From a checkpoint of a small spectrogram autoencoder: decoder widths [64, 128, 128, 128], adamw at rate 0.0041.
Rows from block 13 of the encoder, named by matrix and row number. Each number is 200 + 30 x the weight over the matrix's rms, rounded and kept within 0 to 999. All counts start at 0.
# dw0: depthwise 5x5 conv (encoder.blocks.13.dw.0.weight, 192x1x5x5), a 5x5 kernel
dw0.0,201,187,190,224,197,195,178,178,266,196,222,179,152,265,210,208,191,191,213,208,194,204,198,187,195
dw0.1,204,205,176,177,199,203,192,185,179,212,212,188,163,191,208,195,231,307,235,190,201,184,187,175,193
dw0.2,187,153,147,181,200,202,165,149,193,209,198,197,188,185,211,205,260,252,210,222,181,180,193,189,184
dw0.3,174,170,169,189,200,178,183,213,193,206,196,221,300,205,180,174,165,184,190,192,197,191,186,194,198
dw0.4,222,201,193,191,205,223,273,291,218,183,188,185,223,185,192,202,184,225,183,194,224,207,222,215,209
dw0.5,188,175,161,168,206,191,140,137,134,189,196,157,103,172,187,186,183,199,206,207,191,208,196,217,192
dw0.6,177,230,208,184,201,234,179,149,163,208,200,242,204,175,198,210,228,254,194,208,191,121,148,157,164
dw0.7,192,181,201,190,196,221,232,233,195,195,202,187,238,184,202,218,217,133,193,201,185,179,107,211,197
dw0.8,164,203,210,200,199,205,168,171,207,224,211,244,146,167,197,199,246,229,200,198,182,185,204,195,191
dw0.9,201,182,228,190,196,207,178,161,173,210,200,222,285,231,193,192,189,155,184,199,205,206,196,215,197
dw0.10,195,191,183,230,192,183,217,170,212,189,190,169,138,205,196,197,196,155,154,202,222,218,233,193,224
dw0.11,189,200,159,183,195,191,203,143,174,163,216,215,154,183,200,206,202,226,199,193,185,162,253,217,194
dw0.12,200,264,228,203,198,207,200,161,199,208,214,186,67,148,193,182,181,191,167,180,211,180,175,205,191
dw0.13,196,198,196,225,208,193,197,185,208,224,208,196,50,199,226,202,219,153,183,215,192,186,185,223,208
dw0.14,204,213,189,207,206,187,171,121,190,194,202,170,306,176,199,191,179,167,195,185,207,206,219,207,202
dw0.15,197,203,267,201,185,205,214,248,198,180,199,192,212,200,205,194,161,163,155,184,189,174,165,192,211
dw0.16,209,221,259,243,197,161,230,310,264,200,173,216,221,227,201,187,220,206,214,200,206,207,188,198,192
dw0.17,195,135,178,168,193,229,219,213,241,218,186,206,242,230,212,203,137,93,163,146,225,210,126,162,179
dw0.18,204,183,208,195,205,190,181,231,193,204,187,193,333,182,194,175,176,267,187,202,189,198,227,215,205
dw0.19,206,209,221,205,213,209,221,231,206,210,202,216,212,143,190,204,196,100,163,199,202,170,248,270,214
dw0.20,207,199,207,198,216,189,215,203,185,188,203,189,178,256,156,202,199,185,305,178,188,196,151,210,180
dw0.21,201,174,169,195,215,210,228,273,257,212,196,166,143,174,203,190,213,179,187,205,214,230,226,228,214
dw0.22,194,191,186,194,188,196,180,162,169,188,205,219,133,212,200,186,202,259,212,194,215,190,230,205,199
dw0.23,196,183,158,154,187,183,235,334,214,193,204,200,230,189,200,219,188,166,190,208,178,196,190,194,181
dw0.24,201,211,223,262,223,197,197,167,238,217,193,193,187,199,259,197,204,199,197,214,204,199,157,167,189
dw0.25,212,211,199,204,196,198,214,177,182,208,198,193,324,175,194,194,212,157,218,202,200,201,215,211,189
dw0.26,192,248,386,230,193,184,175,223,194,180,210,200,163,200,193,213,205,169,186,180,225,207,208,211,208
dw0.27,202,197,210,188,202,205,203,144,188,199,199,208,397,187,190,202,183,140,189,196,205,209,216,194,213
dw0.28,209,192,192,205,206,188,159,166,159,208,175,187,252,182,224,177,160,192,175,203,220,207,222,195,222
dw0.29,198,167,183,217,200,207,150,172,215,194,208,158,126,203,199,209,196,178,204,199,206,200,207,224,208
dw0.30,201,188,200,222,209,187,169,155,175,203,176,179,136,115,199,196,182,139,126,205,217,196,189,178,212
dw0.31,198,195,187,208,181,188,229,178,232,200,198,231,99,282,170,191,225,161,227,184,195,218,178,219,208
dw0.32,190,191,185,179,190,178,190,241,188,218,203,207,335,198,233,203,192,335,189,219,188,181,275,202,223
dw0.33,195,194,179,209,194,211,189,214,251,230,173,193,218,250,232,165,176,203,228,229,229,231,260,273,286
dw0.34,191,194,195,221,185,175,213,241,275,208,179,164,204,220,224,177,151,141,204,194,211,206,164,186,195
dw0.35,203,189,193,175,195,207,187,229,183,191,201,217,293,183,214,204,230,232,229,220,194,187,185,180,202
dw0.36,205,239,212,202,212,210,214,176,165,172,191,210,164,143,196,192,203,160,155,195,211,221,186,212,202
dw0.37,198,203,189,195,201,203,191,192,206,202,192,366,217,190,194,183,178,178,191,198,214,202,205,206,205
dw0.38,189,199,242,205,197,184,181,233,203,204,188,219,194,190,199,227,230,208,219,220,178,176,123,163,180
dw0.39,183,198,227,220,203,216,192,171,223,228,166,166,169,168,194,195,180,259,255,200,218,206,218,233,213
dw0.40,208,194,187,203,216,204,238,151,242,216,194,219,122,310,194,191,183,182,235,197,205,208,241,216,199
dw0.41,203,198,294,205,201,187,196,370,185,212,181,189,242,207,189,210,181,158,186,183,174,188,206,195,189
dw0.42,215,214,226,231,206,201,279,184,200,203,202,170,168,158,191,177,191,184,165,199,191,165,186,181,171
dw0.43,202,191,197,204,207,194,181,203,170,223,183,129,200,189,220,190,202,226,193,209,162,111,148,155,174
dw0.44,197,196,158,186,212,178,171,182,181,189,197,280,267,136,202,205,194,140,183,204,215,254,186,206,201
dw0.45,195,195,213,198,200,208,204,160,203,197,201,225,460,223,204,214,209,221,216,199,214,197,191,202,215
dw0.46,219,189,187,182,170,188,184,166,174,181,188,208,162,205,201,194,202,165,195,197,200,210,203,201,208
dw0.47,218,222,234,236,200,204,213,266,221,188,208,234,240,203,171,219,213,209,190,189,261,241,241,231,223
dw0.48,185,196,201,179,200,196,188,179,181,197,211,325,210,168,197,191,203,181,185,203,202,207,208,200,204
dw0.49,206,217,228,235,221,224,234,248,255,240,177,172,212,220,212,166,185,209,204,204,205,228,235,248,229
dw0.50,201,208,175,192,188,182,192,214,187,206,205,116,227,198,202,193,231,140,218,197,209,263,184,191,191
dw0.51,192,204,212,179,200,187,218,203,175,207,188,216,285,176,173,188,236,246,181,179,217,249,251,231,229
dw0.52,200,184,197,193,206,221,195,159,191,211,224,163,121,188,175,201,175,140,153,184,216,186,184,192,196
dw0.53,210,219,183,221,202,223,181,175,211,190,201,179,215,230,210,201,257,305,196,178,195,207,194,184,190
dw0.54,200,202,194,204,199,201,211,182,205,195,202,183,329,163,203,184,172,243,188,199,198,204,202,203,198
dw0.55,206,196,205,218,208,210,222,197,223,204,210,207,27,235,211,222,213,123,210,204,200,185,189,187,202
dw0.56,200,179,190,192,200,174,153,168,167,196,182,148,137,144,192,199,201,191,203,196,212,226,223,213,204
dw0.57,202,187,191,188,196,197,189,165,180,190,200,193,213,200,187,211,202,153,167,207,198,225,288,230,200
dw0.58,221,241,198,199,198,204,241,148,188,192,205,165,257,215,191,177,130,161,195,204,203,187,213,196,200
dw0.59,207,159,171,169,206,184,155,177,209,214,181,181,230,214,244,189,181,217,228,191,220,187,205,216,189
dw0.60,191,197,168,217,185,202,194,172,240,204,206,218,182,193,198,189,185,254,173,188,199,204,183,185,189
dw0.61,195,188,162,165,197,192,199,199,195,190,189,253,303,227,186,209,227,209,199,194,180,195,193,200,186
dw0.62,179,153,135,147,181,196,190,242,208,203,212,233,158,239,221,204,187,175,197,211,197,200,166,206,186
dw0.63,189,191,228,186,181,192,205,329,205,186,191,184,249,188,179,198,195,215,196,197,210,211,209,203,196
dw0.64,185,183,225,182,207,201,173,196,177,209,184,124,240,267,212,217,197,195,198,213,201,173,190,190,186
dw0.65,189,234,255,196,192,186,217,243,167,178,225,250,210,113,218,189,218,192,152,210,200,206,204,211,211
dw0.66,212,210,199,240,198,212,208,212,254,179,177,164,178,235,157,196,226,225,275,202,220,235,220,264,211
dw0.67,191,187,196,135,181,191,211,178,180,230,199,198,188,268,174,202,204,151,196,193,201,192,212,254,174
dw0.68,190,193,272,263,194,200,180,200,207,216,233,234,120,162,195,192,222,202,209,197,177,192,219,196,203
dw0.69,193,189,206,199,194,208,210,239,196,206,185,201,237,74,211,204,197,206,138,227,204,197,210,219,206
dw0.70,191,181,157,175,206,201,174,288,215,200,205,212,170,169,197,187,169,238,192,190,190,213,163,170,201
dw0.71,185,178,227,200,192,191,193,232,208,185,197,181,194,212,197,175,185,199,172,191,194,191,184,155,193
dw0.72,222,218,242,203,220,184,136,149,164,200,213,213,278,208,200,188,154,165,188,199,194,226,184,205,198
dw0.73,195,203,203,194,200,191,184,191,207,206,198,194,203,201,198,208,203,249,200,208,199,204,248,172,199
dw0.74,212,218,214,210,203,204,222,228,223,193,205,286,272,225,175,239,273,253,243,211,197,217,207,196,208
dw0.75,200,196,163,191,204,216,199,200,205,202,183,157,215,264,216,153,164,246,224,185,137,186,225,200,182
dw0.76,199,173,182,197,214,202,226,252,221,192,213,271,236,230,164,180,207,178,192,187,189,187,198,188,189
dw0.77,154,192,220,234,215,213,206,224,198,209,210,190,168,160,166,217,193,178,149,149,223,246,216,221,204
dw0.78,151,194,259,201,182,150,201,245,181,197,164,182,193,188,170,185,221,231,211,186,203,216,211,197,206
dw0.79,202,188,183,217,207,190,179,153,222,206,217,215,22,198,219,206,223,133,199,212,206,203,186,202,185
dw0.80,168,158,171,168,177,206,173,214,189,195,180,201,239,192,205,213,253,195,221,219,206,211,156,188,199
dw0.81,199,210,197,188,205,189,212,255,175,183,208,165,220,203,183,216,175,202,225,216,196,191,161,165,185
dw0.82,195,254,315,251,215,176,227,259,221,206,179,190,220,208,212,214,191,201,231,239,206,200,198,216,219
dw0.83,183,208,179,203,199,183,189,158,174,195,175,314,258,220,194,175,207,189,197,189,190,197,175,201,192
dw0.84,206,214,231,205,197,203,172,199,156,189,182,208,340,237,205,184,227,205,175,195,205,210,186,199,191
dw0.85,205,177,179,235,210,202,198,183,241,206,181,206,309,183,179,198,198,195,195,198,198,196,169,179,190
dw0.86,210,197,184,213,209,178,226,182,227,184,191,264,95,282,190,202,230,133,210,196,194,199,203,202,191
dw0.87,211,225,210,189,190,221,240,216,146,184,211,202,118,219,208,213,158,178,241,208,198,192,234,191,205
dw0.88,197,184,166,184,189,204,173,155,186,187,208,195,210,184,205,203,187,226,170,208,206,216,242,217,201
dw0.89,191,199,230,198,197,201,208,212,189,200,195,237,244,218,212,203,187,157,184,209,186,173,173,189,198
dw0.90,186,181,177,203,218,183,122,117,153,203,208,145,134,174,207,228,225,207,203,220,206,188,185,188,178
dw0.91,185,218,207,196,195,204,257,247,191,198,222,160,201,210,195,180,186,209,209,201,170,158,154,171,189
dw0.92,212,206,228,195,190,203,185,255,208,184,173,190,278,223,170,198,184,244,199,194,197,201,207,191,199
dw0.93,183,173,155,162,172,206,218,236,225,203,206,248,291,222,212,176,176,154,179,190,183,193,206,196,196
dw0.94,208,202,156,205,208,218,171,137,141,186,194,167,132,123,177,216,214,208,182,207,212,220,225,222,215
dw0.95,200,220,196,196,193,215,186,153,209,208,197,156,266,217,189,190,193,233,179,199,204,195,179,185,209
dw0.96,203,194,178,180,198,178,231,257,214,196,209,161,147,193,220,192,185,185,183,193,209,213,239,233,205
dw0.97,178,169,166,195,211,195,210,230,182,211,197,214,342,138,203,165,219,241,195,194,182,214,211,185,186
dw0.98,209,194,186,199,219,203,201,203,223,203,198,239,283,207,197,207,203,240,213,202,204,221,245,217,207
dw0.99,190,204,161,177,205,201,186,147,183,197,195,211,171,166,191,208,227,214,224,214,204,221,205,198,199
dw0.100,208,201,281,243,214,209,194,186,190,189,206,178,180,214,225,184,129,192,189,167,212,192,212,234,206
dw0.101,194,193,193,200,203,174,187,169,164,207,185,151,111,139,195,184,184,173,173,203,191,215,187,205,220
dw0.102,184,169,191,199,202,210,178,203,212,191,166,288,299,186,199,193,170,173,196,196,204,199,185,195,195
dw0.103,182,197,164,191,190,164,185,167,171,185,208,226,198,176,207,216,188,257,181,176,191,219,208,176,183
dw0.104,193,193,202,218,195,199,201,224,196,197,198,202,252,247,217,193,226,259,214,191,203,187,163,191,197
dw0.105,209,190,209,177,192,180,237,342,207,190,205,192,181,196,189,200,190,183,211,186,195,208,176,206,191
dw0.106,198,209,204,225,221,206,192,203,208,212,199,187,157,180,193,174,160,195,172,189,190,180,169,163,167
dw0.107,204,204,207,185,215,205,190,215,257,188,198,201,152,131,241,200,205,292,234,184,205,178,152,209,222
dw0.108,197,186,203,195,202,214,158,141,208,197,186,232,260,172,185,187,183,189,213,212,194,179,199,246,203
dw0.109,205,211,200,201,203,202,215,158,200,197,223,243,135,215,189,220,247,177,192,204,205,215,177,203,192
dw0.110,179,190,188,191,162,201,250,269,204,190,196,314,383,236,205,196,238,245,221,196,187,190,204,195,195
dw0.111,210,205,147,204,219,191,211,175,182,180,209,222,269,253,191,229,166,143,214,204,214,196,155,142,209
dw0.112,199,197,193,201,197,195,188,215,198,200,183,173,300,191,196,205,194,264,191,197,205,209,220,207,201
dw0.113,220,239,279,276,219,185,183,208,188,183,174,150,169,170,184,216,177,254,220,200,213,165,223,192,189
dw0.114,198,159,157,182,199,207,236,150,166,220,200,214,174,169,220,226,194,157,190,205,213,197,176,204,199
dw0.115,208,231,244,191,201,204,172,209,223,192,210,234,188,267,209,194,164,154,215,203,213,187,167,211,202
dw0.116,197,187,244,211,195,201,218,267,166,203,192,153,149,229,203,207,199,196,184,211,195,196,152,200,193
dw0.117,195,211,205,206,204,203,203,176,211,202,202,202,377,208,202,203,201,225,198,199,207,206,186,212,203
dw0.118,199,176,179,187,198,197,203,233,214,196,188,218,445,219,203,189,168,187,182,194,217,211,200,198,208
dw0.119,171,207,201,191,213,150,197,249,208,210,131,169,224,224,232,162,169,198,201,195,192,183,203,214,200
dw0.120,189,200,202,192,196,193,190,191,190,203,190,164,205,260,177,197,151,182,172,206,205,201,189,206,207
dw0.121,212,255,215,230,221,180,211,210,178,196,219,188,238,235,192,197,163,165,187,189,191,174,139,171,181
dw0.122,193,206,200,197,201,205,197,202,171,205,187,168,277,180,194,194,203,239,187,201,204,217,222,194,220
dw0.123,193,185,190,209,205,200,164,181,216,207,171,89,134,196,208,185,154,129,185,213,189,203,191,204,207
dw0.124,187,171,208,202,183,195,196,181,165,176,189,179,150,169,161,194,193,242,231,204,202,221,267,190,205
dw0.125,173,129,140,192,178,202,151,179,201,194,236,199,200,186,228,182,177,202,189,182,176,160,162,178,189
dw0.126,197,208,197,200,199,206,202,193,209,191,191,192,446,182,206,198,192,198,210,195,196,206,210,196,201
dw0.127,183,210,219,164,177,192,175,230,239,198,196,192,173,231,211,214,197,187,191,211,188,180,176,165,185
dw0.128,226,237,225,258,211,215,234,238,260,188,194,189,223,219,185,180,194,230,224,191,197,207,219,215,209
dw0.129,196,194,209,196,194,210,189,158,195,194,192,222,434,185,204,190,174,189,216,205,201,181,192,177,193
dw0.130,185,180,171,204,182,174,188,183,199,158,204,192,172,154,187,197,196,181,166,185,234,239,234,243,242
dw0.131,184,177,186,173,186,194,189,156,233,187,193,202,182,203,208,209,190,250,208,200,205,224,208,196,203
dw0.132,211,219,206,195,206,194,178,134,220,201,211,287,121,250,191,216,215,127,252,203,187,186,174,217,191
dw0.133,197,211,192,210,198,207,194,193,215,196,207,169,302,184,201,205,182,294,201,187,198,195,220,205,203
dw0.134,193,184,190,183,188,192,193,208,201,195,181,187,219,213,165,218,223,255,233,205,236,243,271,224,183
dw0.135,200,179,153,159,193,205,194,193,250,180,210,204,220,270,185,203,187,183,188,192,191,178,169,168,191
dw0.136,201,193,187,176,192,202,188,267,194,209,187,235,143,236,193,195,208,179,224,194,203,200,196,196,197
dw0.137,197,231,234,217,204,206,270,265,260,228,201,246,297,254,202,182,217,203,216,207,192,218,196,198,194
dw0.138,189,130,175,164,174,199,214,208,168,180,279,192,160,185,198,199,180,158,190,182,215,212,191,192,199
dw0.139,204,200,181,208,209,202,241,203,207,204,196,163,261,193,197,202,220,350,214,198,210,198,204,208,203
dw0.140,208,207,185,205,204,190,199,170,181,192,194,215,202,191,194,224,255,240,228,212,211,190,223,207,201
dw0.141,203,213,204,215,202,210,224,276,235,208,179,210,305,225,211,194,225,269,242,225,185,221,223,230,219
dw0.142,204,192,153,188,210,193,206,197,157,172,211,164,201,254,230,195,193,197,201,191,212,185,215,230,195
dw0.143,198,196,198,198,196,205,196,180,193,204,216,226,82,239,198,195,210,250,176,200,189,192,238,193,200
dw0.144,200,221,195,217,203,214,226,182,239,221,193,195,229,197,201,182,195,217,161,191,192,167,149,188,189
dw0.145,188,175,149,162,196,216,235,251,216,198,191,196,102,261,207,186,177,148,185,201,212,206,201,175,187
dw0.146,207,164,186,184,203,193,209,174,188,213,204,178,196,249,176,200,207,181,148,225,193,198,330,234,181
dw0.147,206,215,211,212,207,217,205,173,213,197,209,179,10,141,193,203,182,127,174,187,187,194,186,203,191
dw0.148,190,207,234,195,194,197,166,207,194,204,191,163,242,258,180,206,219,185,224,207,187,156,147,187,199
dw0.149,190,185,186,203,200,208,204,209,219,208,172,129,139,194,201,211,291,210,193,201,222,174,195,212,213
dw0.150,197,181,180,190,186,201,291,239,226,189,185,264,237,276,191,206,192,174,211,200,201,181,182,170,208
dw0.151,167,148,206,195,180,156,204,177,182,208,221,190,81,207,210,163,159,180,174,181,198,218,242,208,199
dw0.152,202,196,159,189,201,203,229,208,171,206,197,162,82,169,193,204,169,86,176,203,192,187,169,175,200
dw0.153,201,196,202,200,189,191,188,184,185,182,218,153,166,204,224,192,302,296,217,223,190,173,160,204,191
dw0.154,204,208,197,197,194,196,230,206,189,199,234,58,213,233,203,188,226,206,202,203,208,229,203,192,196
dw0.155,206,196,223,187,205,194,217,200,189,202,216,111,310,155,205,197,230,177,205,193,206,227,176,223,200
dw0.156,195,169,183,197,193,188,152,187,216,213,174,166,197,249,204,193,209,242,179,195,217,259,223,204,225
dw0.157,205,221,198,163,206,234,202,239,187,192,255,251,246,230,197,225,262,183,203,211,205,203,178,173,215
dw0.158,235,240,244,238,208,234,245,273,255,205,220,225,254,259,206,217,228,215,213,221,190,196,177,177,196
dw0.159,186,194,152,160,170,200,208,207,189,199,219,197,282,229,225,167,176,155,132,168,182,189,142,182,177
dw0.160,185,223,126,185,183,214,187,112,219,218,213,155,155,221,187,218,197,190,243,207,200,224,238,229,202
dw0.161,197,199,180,184,189,176,172,199,209,170,196,196,199,205,161,194,186,158,180,191,179,133,191,212,221
dw0.162,204,206,213,215,203,214,164,111,175,182,199,179,37,187,192,221,190,163,199,206,184,189,183,183,182
dw0.163,206,228,206,170,191,188,205,238,200,200,176,189,311,209,188,195,190,241,204,191,199,198,202,201,211
dw0.164,195,196,211,212,204,192,196,248,173,202,197,180,87,199,195,204,211,247,201,204,213,230,301,237,212
dw0.165,188,208,188,190,179,187,208,195,231,211,208,160,142,147,217,195,213,253,239,217,198,196,176,169,191
dw0.166,203,210,187,208,203,198,193,209,194,197,202,190,301,139,208,199,205,122,226,190,206,203,213,204,199
dw0.167,194,181,202,201,188,185,219,203,198,189,189,231,321,267,204,203,236,274,243,203,186,165,198,205,173
dw0.168,201,236,223,217,205,237,270,274,248,221,193,221,245,202,195,225,230,237,227,196,243,228,218,204,220
dw0.169,199,203,205,193,218,201,190,228,190,182,178,138,210,221,190,210,135,189,259,207,199,154,181,249,210
dw0.170,188,173,187,164,168,181,134,126,109,173,180,154,228,140,171,156,140,105,150,166,200,149,176,186,185
dw0.171,200,209,242,229,212,181,195,201,236,234,158,150,151,187,204,209,193,186,196,205,223,209,209,201,206
dw0.172,203,218,192,201,195,204,201,171,232,204,192,161,261,240,198,205,197,234,182,194,184,180,186,189,197
dw0.173,163,146,150,155,160,190,183,176,181,214,201,204,226,198,208,207,240,234,222,203,193,218,235,220,212
dw0.174,196,196,203,188,184,200,192,165,176,179,182,160,116,189,171,207,178,159,187,214,204,210,203,211,211
dw0.175,202,207,204,199,167,196,194,219,197,177,192,180,241,202,163,204,199,249,233,168,213,206,210,195,185
dw0.176,198,188,196,199,184,204,221,259,220,181,199,219,205,220,198,167,170,159,176,187,204,212,221,209,207
dw0.177,218,227,188,217,193,191,229,158,203,218,190,180,145,219,246,184,173,86,183,195,181,170,133,191,190
dw0.178,198,219,218,219,209,199,246,202,209,207,216,168,139,183,191,185,181,169,160,194,206,220,299,202,196
dw0.179,197,208,220,178,206,204,178,149,200,206,193,215,268,200,192,201,180,144,181,210,201,201,214,188,214
dw0.180,203,195,203,201,199,198,218,183,210,203,193,143,313,180,196,192,189,171,187,196,201,222,179,210,200
dw0.181,222,221,228,215,207,227,242,218,209,196,232,273,234,219,186,230,274,256,197,177,209,232,204,196,175
dw0.182,217,244,203,162,189,187,193,129,179,186,187,207,201,219,189,211,183,259,175,188,213,202,176,190,216
dw0.183,198,194,201,203,198,212,219,213,192,186,234,251,257,226,191,224,271,336,305,216,211,214,221,212,217
dw0.184,198,206,203,184,201,206,203,191,182,195,189,180,165,162,190,190,149,157,152,183,149,154,174,160,172
dw0.185,160,167,161,176,202,198,170,191,196,199,196,164,216,224,204,194,181,239,206,202,205,220,253,222,218
dw0.186,203,191,172,199,200,201,176,158,181,206,192,177,145,190,205,183,133,141,158,190,184,166,168,199,185
dw0.187,207,223,234,219,207,165,176,213,172,172,194,191,254,197,201,208,172,218,188,195,155,145,137,132,147
dw0.188,201,204,170,172,193,200,170,179,149,193,201,167,174,145,197,202,198,169,189,193,194,188,187,203,216
dw0.189,211,192,178,193,210,204,187,181,172,214,202,183,196,201,203,215,209,338,244,204,204,174,198,158,163
dw0.190,183,193,198,169,211,187,143,142,183,179,217,182,142,234,195,212,225,196,246,191,169,201,210,186,183
dw0.191,189,167,217,212,196,217,172,191,206,193,215,216,141,164,203,191,261,189,165,194,202,200,205,197,205